Weights of a small audio embedding model: held-out accuracy 98%.
Rows from block 3, named by matrix and row number. Rows with one number belong to one channel. Each number is 50 + 10 x the weight over its row's rms, rounded and kept within 0 to 99. All counts start at 0.
# filt: filter width-5 conv, dilation 8 (model.blocks.3.filt.weight, 384x384x5), inputs 171-179, a 5 kernel for each
# gate: gate width-5 conv, dilation 8 (model.blocks.3.gate.weight, 384x384x5), inputs 171-179, a 5 kernel for each
filt.8:41 46 57 65 49 37 41 59 53 36 64 31 57 45 45 49 60 50 60 40 50 43 31 66 27 53 62 42 49 52 50 60 57 46 44 58 68 39 63 55 68 39 50 53 61
filt.9:43 54 29 35 40 36 57 42 36 43 73 53 34 40 53 43 40 59 53 55 34 44 56 50 46 60 53 46 55 41 56 50 44 61 50 39 50 47 50 68 53 36 52 61 51
filt.10:45 45 50 39 38 45 52 55 43 50 60 45 67 44 65 63 60 54 49 47 41 48 53 53 68 49 54 48 47 59 60 41 61 38 37 67 53 42 54 55 48 75 52 44 46
filt.11:34 56 36 43 59 67 53 54 45 49 40 36 60 37 53 54 47 70 47 49 53 57 59 62 62 62 38 59 33 46 51 64 47 44 59 47 72 49 55 37 47 37 46 58 52
filt.12:23 36 43 46 43 49 52 52 23 61 56 43 47 55 50 49 50 60 52 47 48 60 59 44 62 48 49 57 55 57 37 51 58 64 55 47 51 54 60 48 39 54 39 56 47
filt.13:57 59 46 50 59 40 50 48 61 42 36 31 56 63 59 53 45 46 56 53 36 58 57 50 49 51 56 36 36 44 56 68 61 45 44 60 50 55 59 59 62 51 64 49 62
filt.14:33 33 49 47 50 36 38 58 44 44 53 53 61 37 51 56 38 44 47 52 50 53 54 51 48 46 62 49 60 62 60 46 37 50 55 37 42 55 20 66 54 43 36 43 47
filt.15:36 46 66 46 45 64 53 42 46 49 68 54 52 17 44 40 45 49 48 48 49 51 65 49 36 57 54 53 31 47 44 40 33 54 59 65 63 71 34 45 55 49 60 55 48
filt.16:31 32 42 49 63 52 61 39 37 75 60 47 55 34 58 54 42 61 33 46 40 44 56 41 53 39 48 57 44 50 42 55 52 35 56 59 50 47 40 28 35 57 47 51 70
filt.17:40 47 58 56 48 41 51 45 48 45 50 45 58 60 78 45 49 51 56 58 37 45 54 51 57 45 37 55 33 67 47 74 44 37 49 47 61 44 75 51 27 41 60 51 60
filt.18:49 54 62 55 59 49 53 43 43 36 40 70 39 52 60 47 54 45 48 53 53 56 61 42 57 44 60 45 54 56 63 35 32 56 51 50 33 65 54 49 51 52 38 51 57
filt.19:46 42 52 63 60 52 63 46 24 47 47 49 68 48 64 49 68 30 34 54 46 46 57 42 55 66 32 63 48 58 32 61 50 42 55 45 69 54 55 50 56 44 66 55 54
filt.20:57 68 39 47 42 40 44 59 59 50 51 53 23 55 58 51 57 53 56 56 43 60 50 59 54 60 52 37 51 54 55 65 59 49 72 44 39 64 41 43 37 54 63 53 48
filt.21:27 53 41 49 50 71 58 37 60 36 34 48 60 51 60 49 31 61 49 42 52 62 53 27 49 55 51 56 45 48 49 46 39 56 26 37 51 45 42 62 35 36 64 70 67
filt.22:69 54 52 48 38 54 79 66 31 42 50 66 58 72 58 38 44 62 55 50 63 59 46 54 61 38 42 49 50 40 44 27 48 53 43 46 33 72 65 53 63 49 46 61 58
filt.23:43 43 41 43 46 55 62 49 60 55 46 61 45 61 43 52 53 56 36 50 49 37 43 48 47 49 59 45 55 39 62 77 28 45 57 57 58 72 26 52 43 55 55 48 61
filt.24:54 48 60 48 49 34 45 46 53 72 38 52 55 47 42 52 43 44 61 40 46 51 60 44 60 39 53 54 58 39 35 44 39 54 52 46 62 53 32 27 46 59 61 57 48
filt.25:37 46 51 38 45 72 31 46 51 25 48 54 33 58 44 51 35 43 53 44 41 56 79 49 44 49 51 48 50 57 64 60 58 31 62 64 58 44 65 55 37 50 45 50 61
filt.26:54 44 74 40 55 60 44 63 49 48 60 29 46 54 31 45 47 43 51 53 54 38 32 65 46 65 43 48 60 49 60 62 42 55 40 50 43 48 28 70 30 53 49 61 53
filt.27:42 48 43 58 33 44 41 62 63 43 61 37 57 49 33 53 46 56 44 49 43 48 41 64 50 40 38 57 33 55 54 28 53 41 39 61 50 60 59 51 62 56 53 38 38
filt.28:54 52 58 50 51 54 60 55 32 61 56 47 56 74 46 47 46 70 75 33 33 50 37 52 56 40 61 39 47 59 33 59 27 66 57 59 46 51 47 50 40 54 53 51 50
filt.29:50 44 52 42 55 37 53 65 52 41 55 63 43 38 55 51 47 47 49 58 53 57 34 55 37 43 51 36 46 50 45 50 55 54 63 45 41 68 53 54 61 52 51 58 51
filt.30:47 60 47 56 59 35 56 50 36 48 48 53 38 52 35 39 51 52 56 55 37 58 59 62 47 53 43 63 72 36 37 32 47 52 62 51 51 39 42 41 44 41 43 62 50
filt.31:51 50 51 53 56 53 52 45 45 46 36 49 28 52 52 64 48 32 41 72 63 50 54 81 59 40 59 54 58 28 47 56 30 54 36 42 45 37 29 77 48 56 56 60 57
filt.32:36 65 26 41 60 57 53 51 65 47 61 34 60 45 53 45 48 49 43 56 59 55 45 40 42 41 55 47 46 43 45 24 73 44 41 43 54 56 46 39 48 41 38 45 48
filt.33:41 42 65 50 70 46 35 44 59 37 26 63 64 54 56 63 49 50 65 29 46 47 46 52 30 47 60 45 50 32 50 35 50 52 61 53 63 52 44 57 56 50 56 57 49
filt.34:38 49 43 66 56 46 51 57 41 49 63 40 59 28 42 61 61 63 49 34 63 61 62 30 49 51 49 60 54 46 48 62 57 21 34 55 48 42 61 54 63 41 61 60 52
filt.35:59 50 31 51 51 38 23 51 51 58 65 42 50 75 22 32 59 65 52 55 50 56 44 58 38 53 46 50 52 55 47 55 62 54 52 53 64 54 55 50 56 48 47 59 44
filt.36:48 47 49 39 54 34 43 62 60 53 63 55 62 58 61 44 71 50 37 49 67 37 58 47 42 41 53 56 39 35 60 51 63 41 45 53 60 56 30 45 67 66 58 53 44
filt.37:44 64 53 45 64 44 36 40 59 49 45 68 46 49 61 53 40 50 62 58 49 36 24 58 50 47 42 51 49 61 45 44 46 61 44 40 55 36 64 69 32 42 43 42 51
filt.38:37 48 58 46 56 38 40 56 62 52 56 41 48 43 65 48 47 54 42 45 42 63 60 57 59 52 40 64 66 48 57 59 57 37 35 64 28 29 60 35 55 45 46 41 46
filt.39:39 42 75 50 42 57 41 59 34 72 53 31 55 22 60 38 44 66 39 50 53 49 55 60 54 65 57 48 49 43 53 56 51 57 42 55 59 33 46 49 38 41 52 77 22
filt.40:50 62 33 55 50 64 39 66 61 44 49 66 63 44 64 47 58 58 51 55 42 61 54 52 59 58 51 66 36 56 53 48 41 44 59 42 37 44 50 56 63 38 50 37 55
filt.41:59 70 38 36 59 63 50 37 46 66 45 56 52 62 32 69 61 48 47 52 57 53 32 39 50 71 58 36 70 58 60 49 43 59 43 49 40 54 65 51 48 59 37 63 46
filt.42:62 23 53 47 48 56 49 45 39 55 29 51 37 53 35 55 63 49 46 60 49 50 52 51 57 51 61 52 44 39 49 57 57 45 50 58 55 51 38 45 53 37 85 34 62
gate.8:62 53 42 57 45 43 62 32 49 57 62 53 52 44 36 49 52 53 53 57 50 50 46 44 53 51 34 65 57 51 39 52 48 14 49 49 40 54 34 65 58 57 58 59 50
gate.9:63 62 35 51 61 68 48 62 36 81 65 32 50 52 48 58 47 36 67 47 46 42 42 58 48 49 51 53 43 44 61 28 46 54 53 58 46 50 48 62 53 53 37 52 38
gate.10:48 47 48 58 45 27 59 36 56 50 37 39 36 61 49 58 65 74 59 51 44 64 66 50 32 72 59 58 47 51 39 45 52 33 59 56 43 61 60 39 60 40 34 31 49
gate.11:36 49 48 57 63 51 55 46 36 56 27 53 61 54 63 73 51 44 46 54 50 45 49 41 47 38 42 43 42 36 54 58 47 47 63 59 41 39 48 62 44 58 61 32 46
gate.12:43 66 52 39 36 53 48 45 58 57 33 43 51 51 36 60 52 56 33 42 46 36 57 43 62 47 44 43 41 47 60 60 40 48 37 25 48 44 47 37 58 53 37 35 41
gate.13:56 43 48 60 44 32 63 55 51 60 49 58 40 56 50 50 62 67 47 43 52 43 65 59 48 44 54 60 40 59 47 46 29 45 61 33 57 64 29 56 28 55 65 45 55
gate.14:49 51 62 46 58 54 51 49 36 32 54 44 36 47 46 52 50 52 51 59 45 47 58 65 58 46 53 38 61 56 44 47 56 47 67 53 48 56 73 51 41 34 47 50 45
gate.15:58 52 59 52 40 60 67 61 53 36 54 46 78 66 51 40 35 36 42 61 42 43 58 68 32 48 46 57 58 50 41 58 51 34 40 55 39 43 69 38 53 39 61 33 42
gate.16:47 61 46 54 50 53 43 61 52 43 61 50 39 42 61 40 45 44 43 41 50 53 45 51 56 69 54 29 52 44 50 59 60 43 79 45 31 34 33 40 40 47 55 53 59
gate.17:43 50 73 43 46 59 40 47 52 69 43 82 37 63 46 35 42 63 52 53 49 62 53 38 43 27 59 59 53 39 56 48 42 54 51 50 45 48 53 52 47 32 42 45 47
gate.18:65 43 59 54 38 55 56 52 42 61 40 38 65 40 45 53 51 50 59 61 43 41 55 46 59 58 50 47 42 53 48 59 53 42 62 60 48 51 59 51 49 32 69 39 54
gate.19:52 41 53 47 44 36 55 59 51 60 58 63 67 39 32 51 53 51 51 60 46 32 53 48 49 44 53 41 57 50 47 59 40 46 64 69 68 31 47 40 62 53 50 57 28
gate.20:47 40 45 42 68 52 50 54 55 53 31 46 44 44 45 60 53 54 31 47 44 48 62 45 47 51 54 39 47 42 40 46 47 62 40 53 62 68 50 53 56 51 59 51 37
gate.21:32 43 36 65 52 51 48 40 56 66 48 49 46 57 48 31 60 46 40 41 47 48 46 53 61 32 55 47 64 44 61 45 47 55 42 48 57 59 43 62 45 50 29 47 60
gate.22:46 53 52 54 40 52 52 37 56 40 56 52 58 62 46 71 48 39 51 46 53 47 66 50 49 42 55 57 46 60 49 52 43 45 46 66 37 41 68 72 44 34 64 37 60
gate.23:62 70 44 55 55 50 42 61 54 44 62 60 64 41 40 56 56 53 61 56 66 39 64 53 69 45 41 61 46 59 54 55 53 45 49 43 50 50 66 46 53 64 53 42 38
gate.24:51 48 41 41 45 38 53 45 64 30 43 64 44 44 49 62 51 38 44 47 52 66 57 36 42 50 45 49 53 36 52 54 36 40 42 58 53 55 44 53 52 51 39 54 41
gate.25:53 63 47 49 50 50 47 66 42 45 41 54 47 51 45 51 45 51 36 48 60 33 38 43 57 73 60 58 62 22 52 57 48 53 50 41 52 37 57 50 60 31 62 57 42
gate.26:60 41 35 55 53 47 52 54 37 62 53 60 64 41 46 66 45 40 48 62 58 57 40 62 58 48 35 38 36 59 33 47 63 47 47 45 23 63 61 53 44 59 58 37 41
gate.27:40 51 39 63 55 41 51 52 66 48 25 56 63 38 39 45 62 55 46 41 48 43 67 47 61 57 60 34 48 55 23 51 59 58 57 43 44 46 53 40 44 44 45 48 54
gate.28:55 42 48 47 62 53 73 56 59 44 49 51 51 48 61 67 65 40 60 53 37 64 70 42 56 51 52 51 42 61 31 53 59 35 69 50 45 55 45 44 44 44 41 71 50
gate.29:46 44 62 79 61 43 44 57 61 46 32 59 35 65 51 53 47 49 42 50 56 54 30 64 63 51 61 35 41 47 49 48 52 57 66 55 60 53 69 36 37 55 42 56 49
gate.30:42 67 51 49 49 52 60 47 40 61 68 44 28 61 51 61 70 40 40 60 61 50 53 39 52 49 45 44 31 64 67 48 54 52 60 41 46 60 59 40 50 56 47 26 37
gate.31:56 36 52 43 34 39 56 68 53 50 55 60 50 34 40 49 59 45 69 43 40 38 40 31 51 42 44 52 43 70 51 41 59 51 56 46 46 52 39 48 41 51 36 57 59
gate.32:35 46 51 45 55 57 40 46 59 62 38 34 58 42 63 55 40 54 57 66 24 52 60 61 39 50 48 66 44 45 32 49 43 61 48 56 28 49 57 61 58 49 47 59 54
gate.33:37 35 46 49 59 40 71 29 54 50 62 43 40 49 40 46 54 47 49 51 48 55 66 53 41 50 53 42 60 44 68 55 62 41 53 47 30 44 32 64 60 45 49 50 46
gate.34:63 57 50 48 52 57 45 41 54 31 62 55 43 29 49 45 59 55 55 64 48 38 49 41 34 49 41 69 44 64 60 51 56 46 52 44 48 40 47 43 56 60 53 53 59
gate.35:46 55 51 49 49 50 47 55 58 54 52 45 56 47 34 34 31 42 57 58 61 47 63 45 47 42 53 25 54 55 39 41 47 61 52 40 52 68 35 52 57 43 44 53 49
gate.36:46 46 56 52 56 52 48 53 65 51 61 37 40 59 45 42 48 45 51 65 32 52 49 25 49 35 35 44 62 50 46 60 49 59 51 71 43 43 42 63 62 51 54 35 46
gate.37:44 48 38 47 49 46 55 53 40 55 36 43 53 34 49 51 43 59 51 37 58 46 34 57 42 31 29 77 60 46 36 51 47 34 51 36 63 56 47 76 54 53 44 28 62
gate.38:46 60 54 61 48 64 45 42 62 61 77 61 38 68 51 42 38 47 38 48 60 53 46 51 56 49 41 41 64 60 37 48 44 58 37 47 64 65 37 31 52 45 62 41 45
gate.39:50 53 74 32 40 63 69 56 40 44 72 54 61 24 44 39 61 33 44 40 52 55 55 45 62 54 50 59 62 19 53 49 48 62 47 65 40 59 43 40 43 61 56 45 60
gate.40:44 46 41 36 51 59 42 83 34 39 34 63 57 58 65 33 59 39 51 39 30 47 46 61 40 49 47 41 52 49 41 44 37 33 50 34 43 47 60 44 53 44 56 44 51
gate.41:53 45 66 68 63 49 63 57 59 43 39 60 56 35 40 41 48 53 63 56 51 38 51 40 62 60 49 25 63 63 48 56 42 55 40 58 67 43 41 61 49 66 41 36 51
gate.42:48 51 56 41 40 60 61 49 65 38 65 49 40 50 48 46 65 38 52 50 56 55 44 54 57 42 56 33 52 49 48 44 56 37 54 41 41 56 52 51 69 47 42 55 50